Weights of a small audio frame classifier.
Data: trained on short made-up English sentences, spoken by a formant synthesiser in many voices, 26041 training examples, 2.4 epochs.
Rows from block 4 of a small audio frame classifier, named by matrix and row number. Each number is 128 + 32 x the weight over its row's rms, rounded and kept within 0 to 255. All counts start at 0.
After each channel's rows are labels from the 100 clips, of 14976, where the channel reaches its highest value: "lies over" is the class under the peak. Only what is clearly more common there than usual is listed. The data: short made-up English sentences, spoken by a formant synthesiser in many voices.
# conv: width-5 conv (model.blocks.4.conv.weight, 128x128x5, each kernel summed), inputs 0-127

conv.47 [148 168 125 130 152 130 168 143 169 124 151 151 162 125 101 141  83 132  94  70  99  81 129 142 135 134  24 107 118 109  74 165  81  78 101 152 144  44 166  90 112 145 113 135  98 122 148  98 169 126 151 103 120 108  95 125  75  73 171 119 107  23  91 137 143 175 138 107  91  74 119 136 168 119 157 135 136 122 148  88 143 166 125 128  72 174 124 136  79 153 130  97  98 106 113 135  73 129 120 147 155 113 136 167 104 166 132 137 127 134 130 116 118 107 142 147 110 134 210 204 114 147 177 126 111  94 131 152]
lies over: /s/

conv.58 [140 147 206 125 146 164 166 136 143 131 174 116 207  73 101 186 142  95 121 145 138 118 104 150 121 107  91 102 109 183 144  73 123 144 115 143 165 112 204 115 144 159 126 104 123 128  91 168 160 147 113 131 155  96 144 179 145 162 138  82  99  94 129  98 120 150 114 140 138 121  82  93 122  91 173 162 130 213 140  97 166 109 197 150 150 194 202 168 130 167 101 128  74 123 122 112 137 119 123 104 177 177 108 104  75 153 170 129 145  98 142 118 138 121 158  85 144 142 145 124 155 158 168 107 153 133 115 194]
lies over: /ə/

conv.4 [188 153 130 154 182  92 145 167 178 121 153 116 179 149  89 136 118  34 156 147 108 147 144 123 147 140 128 137 149 138 150 143 127 174 109  96 172 151  93 104 124 116 175 157 136 172 205 171 166 125 180 140 100 142 134  72 127 163  95  87 183 172 139 133  71 112 175 150 157 163  93 186 155 174 130 156 102 165 156 136  82  95 128  92  97 106 121  89 143 137  98 119 149 120  99 143 170 136 148 150 162 124 147 156  87 162 130 212 105 133 145 145 100 148 147 133 112 115 135  68  64 158 146 145 128 138  70 101]
lies over: /ɪ/

conv.65 [158 113 143 157 168 126 159 141 150 151 118 111 130 149 156 146 139 155 116 144 154 155 195 126 110  91 133  98 107 163  95 114 182 195 137 152 154 220 134 156 225 156 159 152 110 151 119  91 155 165 157 122 177 171  97 151 149 142 174  75 139 132 146 123  98  96 103 113 118 127  79 157 153 128 136  71 127 164 158  97 135 156 101 160 136 151 125 212 163 135 134 179 127 163 155 114 182 109 138 140 187 120 125 198  65 129 127 129 158  97 111 126 118 116  96  96 155  90  73 136 152 154 118 156 164 184 140  86]
lies over: /ɹ/

conv.124 [140 105 128 158 177 177 188 197 145 154 144 161  64 117 135 169  90 159 158 148 135 133 142 103 146 160 155 143 145 154 201 132 108 119 114 173 137 134  94 111 130  92 131 134 183  92 123  87 171 136 138 131 157 118 177 183 149 109 155  74 123 188 137 140 137  67  54  94  60 109 159 124 135 104  96  80 145 113 105 170 126 136 173 160 131 112  56 147 139 108 177 100 137 105 147 166  66 163 147 118 151 107 138  82 182  94  90  89 125 166  93 118 154  91 126 153 134 156 150 112 143  86 138  89 138 165 114 115]
lies over: /i/

conv.5 [213 165  50 168 170 137 174 198 127 107 126  95 187 155 128  93 177  77 142 114 133 151 179 145 113 122 152 141 137  94 131 166 152 162 129  91 133 110 130 103 153 142 154 167 120  86 179 184 166  84 189 166 105 139 159 122 189 142 132  80 125 148 174 122 173 162 172 150 145 114 119 160  69 162 109 124  85 142  96 116 119 120 179 115  99 133 172 111 106 151 144 120 163  96 111 109 174 124 144 113  63 133 160  79 120 101 122 146 128 125 144 141  85 112 136 133 141 140 192 140 125 150 129 130 156 117  50  95]
lies over: /ɪ/; /ɛ/

conv.21 [130  73 115 126 104 110 106 169 146 137 131 127 112 120 142 170 147 117 147 116 157 144 134 137 174 191  70 179 141 144  99 191 110 128 125 190  85  67 143 107  87  84  88  58 118 136  80 105 156 139 131 151 206 148 134 186  95  88 109 162 108  62  84 110  86 134 144 166 142 129 156 120 122 117 143  63 153 215 125 142 152 146 150 201 175 133 111 141 102 171  94 112  85 115 148 138 158 142  96 137 125 161 168 172 170 127 155 122 134 112 111 141  96 116 146 157  65 128  75 105 104 119 117 133  90 103 117 137]
lies over: /s/

conv.120 [ 71 119 117 153  96 156 105 100 123 147 145 114 145 176 109 139 149 114 134 145 155 155 120 121 101 122 115  88 122 185 129 134 151 209 178 132 171 126 109 194 146  93 126 130  83 143 146 134 122 153 100 121  94 129 149  82 128 173 162 210 114  91 186 148 173  75 121 101 178 191 165  96 139 113 157 189 169 103 126 178 142 152 152 175 156  90 110 157 151 144 168 145 153 172 139 142 179 113  88  90 102 175 151  99 112 129 123 148 100 145 125 124 179 118  65  61 176  81  95  93 115 140  82 154 130 140 151 150]
lies over: /ɹ/; /ɝ/

conv.61 [106 161 128  97 137 167 215 124 158 127 190 116 102  92 122  67 148 169 132 176 137 114 133 104 209 202 255 140 140 107 139 137 110 165 123 157 113  95  89 116 119 108 125 135 110  73  88 103 144 105 132 170 128 156 103  88 103 108 158  72 168  80 128 149 134 130 179 135 115 102 107 110 170 144 117  87  95 111 111 134 206  96 155 117 162 134 113 148 144 110 149 128 124 152 119 117 112 104  92  99 121 163 104 151 160  85 137 167  81 123 147 168 197 119 124 108 120 168 110 170 132 103 126 143 170 132 131 144]
lies over: /ɛ/; /i/

conv.115 [168  95  74 142 130  86 142 186  93 132 168 129 141 130 115 107  94 202 178 139 176 141 132 206 201 117 206 147 152 144  67 181 168 132 171 112 185  96 154 105  96  82 161  90 145 101  87 121 158 105 170 146 147 130 167 129 158 150 110  81 160 106 178 122 135 124  94 142 127 134 122 150 105  98 154  70 103 152  82 107 113 139 135 138 137 154 101  97 124 181 128 141  82 162 140  63 167 121 152 168 160 109 127  80 134 131 132 142 134 104 128 174  92 120 145 111 114 168 131 104 152 100 144 137 170 141  85  72]
lies over: /k/

conv.112 [147 148 160 139 148 206 150 130 133 105  99 143 138 111  78 103 103 156 122 128  92 112  95 137  98 111 152 116 148 143  27 147  63 195  59  71 139 112 176  82 124 145 116 153 119 131 131  85 123 148 140 116 111 139 105 159 152 130 103  92  97 134 106 117 157 185 145 186 116 144 151  68 145 133 154 159 109 188 127 150 141 134 108 121 143 171 170 119 111 135 182  83 123 117 118  87 128 195 129  78 139  89 122 123 181 129 152 169 129 169 141 127 155 148 142 148  64 169 222 122 137 137 186 136  93  98 112 118]
lies over: /k/; /t/

conv.50 [159 116  85 132 169 196 129 100 125 132 146  83 131  96 108 159 170 113 134  99 189 146 105 143  74 129 148  86 151  63 169 173  92 159 162 130 151 143 122 144 133  59 135 106 113 149 111 182 140 161  87  99  69 114 144 174 160 133  92  67 112 102 131 119 142 123 124 139 108 136 150  70 111 128 145 118 100 152  86 106 126  51 110 118  66 153 182 116 106 109 114 104 161  82 126 105 114 105  81  59 147 118 114 147 139 139 135  94 127 150 148  79 118 104  41  78  99  83 107 151 146 115 114 130 108 134  73  64]
lies over: /ɛ/

conv.44 [ 95  75 148 141 109  82  84 129 131 130 191 130 190 129 151 147  24 152 150 132 166 100 186 210 138 128 132 143 151 122  66 153 151 151 152 184 132  70 170 159 108  90 144 115 163 109  86 145 111 106 130 142 106 112 165 138 167 121 188 190 166 127 182 177 124 149 139 149 157 160 116 143  83 112 109  99 127 171 104 119 122 164 176 146 139 167 141 148  82 133 118 133  92 113 122 142 147 116 173 136 156 124 118 141 162 111 113  89 158  95 178 159 123 111  92 102 131 125  23 106 138 158 116 110 137 117  99 134]
lies over: /ɔ/

conv.7 [121 112 132 127 112 107 114  79  87 106 127 112 172  98 103  94  85 128 118 137 155 126 180 204 142 167 116 119  89 160 191 130 155 102 178 171 140 152 168 136 173  97 175 122 193 152 156 189 119 125  24 134  65 144 121 149 101 170 120 155 150 141 195 186 148 216 153 127 103  80 164 136 154 118  92 153 103 152 126 127 117 172 174 123  93 125 142  51 144 139  75 158 138 119 138 112 141 102 185 137 125 150 102 116 153  94 143  81 137  96 140 123  97 120 133 105 149 161 114 139 148 119 143 132 131  98 127  94]
lies over: /ɔ/

conv.83 [137 203  83 107 180 172 172 143 148 101 141 108 146 108 162 125 155 169 143 175 137 110 146 101 141 127  95  73 186 149 132 136 138 158 100  94 158 109 102 120 166 186 151 180  90 156 144 100 155 155 125 154 125  86 157 101 181 195 131  85 149 155 155 146 141 128 125 166  78 176 145  88 151  86 123 166  89 104 135 198 184  92 114 109  89 176 188 126 142 161 147 129 181 163 108 126 141 154 118 130 191 109 164 172 182 123 139 139 153 142 161 149 106  95 133 143 107 130 103 109 158 168 187 103 186 124 120 124]
lies over: /ɹ/

conv.85 [134 109  94 118 177 174 124 128 133 149 156 121  82 127 151 106 124 131  97 150  90 100 149 148 128 102 160 115 143 153 109 205 119 219 122 118 152 196  59 140  88  84  88 133 102 107 134 115 158 221 164  77 149 135 159 146 145 185 133  74 154  90 155 159 100 175 109 114 123 123 180 106 148 157 132 130 131  78 100 169  82 155  82 190 156 146 141 143  87 131 176 132 145 116 145 141 136 117 139 151 122 180 130  77 116 142 161 143 157 176 162 131 138  86 134 125 143 186 132 144 184 190 102 142  96 115 156 153]
lies over: /k/

conv.22 [131 150  95 100 115 164 136 116  87 181 154 163  88 157 137 197  98 171 175 192 125 112 148  99 126 106 226  82 172  81 142 149 126 129  68 157 128 138 152 163 159 174 113 136 144 147 108 128 180 159 151 121  99 135 152 145  90 123 203 152 136 164 137 114 159 147 128 126 127 121 167 140 128 123 141 123 181  95 125 169 126 181 103 136 155 120 125 153 110 158 141 126 176 139 176  99 115 200  94 134 232 106 123 140 133 163 117 114 156 125 102 138 137  99 127 121 134 120 145  70 115  88  44  87 172 129 146 123]
lies over: /i/

conv.60 [117 163  77 166 105 132 176 154 119 185 109 154 112 136 210 122 125 119 183 108 158 128 133 124 168 131 177 182 113 192 100 109 131 155 100 155 107 111 100 122 119  92 114 125 105  98  93  70 124 156 136 152 158 176 124 124 132 173 168  99 193 160 128 187 131 121  84 148 114 188 119 184 118 141 114 167 124  87 140 112  93  85 100 143  96 145 136 169 125 139 166 136 124 165 162 133 183  73 135 155 122  90 165 116  86 151 142 103 123 101 119  89 191 172 206 187  92 132 174 147 144 100 177 118 118 133  88 134]
lies over: /i/; /ʃ/

conv.97 [124 147 149  97 145 142  97 187 130 134 116 152 195 197 161 153  96 127 113 131 160 183 152 188 174 103 143 150 146 146 138 153 185 159 175 169 159  93 118 172 106 129  85 153  93 125 100 141 118 170 162 120 186 158 139 124 203 176 114  93 159 180 176 104 168  96 162 129 115 177 108 105 181 125 169 136  93 128 148 139 136 146 174 155 142 195 138 138 138  67 153 111 166 127 127 112 127 163 136 114 177 137 132 105 110 142 163 158 184 156 118 116 102  98 170 120 165  87 150 109 141 195 156 126 174 158 164 153]
lies over: /ɪ/

conv.79 [184  96 149 164 151 184 109 134 153 111 120 106 147  88 150 191 192 139 121 114 146  82  95 112 104 148 148 129 159 154 142 163 137 142 187 163  78 227 100 127 166 105 185 122 121 127 160 121 191  95 135 107 101 132 191 189  93 126 136 142 106 133 165 119  99 141 119 148 127 101 138  93 129 161 157 161 170 121 135 170 135 163 169 150 127  73 145 166 125 139 124 135 123  99 199 104 154 136 115  97  89 128 170  97 183 121  93  98  64 151 102  95 163 167 185 155 134 143 114 175 126 172  89 154 165 131 141 154]
lies over: /ɪ/

conv.93 [134 106  53 113 153 125 171 152 132 140 148  95 149  97 166  84 122 113 127 154 143 126 133 125 151 113 109 136 115  59 155 132 108 115  81 120  83 168 119 117 133 152 184 143 200 166 103 154 147 140 131  96  88 109 186 170 186 167 173 201 187 176 135 130  68 165 136 161 113 119 157 124 136 141 125 101 148 133 128 108 159 181 129 149 128 120 165 132 130 141 136 104 128  55 170 161 111 119 165 182 119 150 147 209 127 114 171  65 109 109 115 175 133  97 140 132 154 118  34 174 165 134 111 120 166 141 139 156]
lies over: /ɔ/

conv.70 [122 103 133  99 158 125 108 131 135 154 119 145  83 135 168 126 156 127 145  83 111 116 130 116 100 103  36  98 116 131 117  92 123 128 114 126 132 144 115  97 128 157 129 203 130 215 171  69 120 182 201 132 153 158  73 156  80 168 174 151 120 106 102 124 198 112 117 152 103 159 138 136 134  90 132  41 158 145 111 169 158 113 164 167 134 147 164 194 101  93 143 139 153 154 124  97 184 154 150 181 160 122 168 184 151 126 127 143 173 141 165 136 160 139 129 135 141 105 123  41 119 130 135 116 167 168 114 108]
lies over: /ə/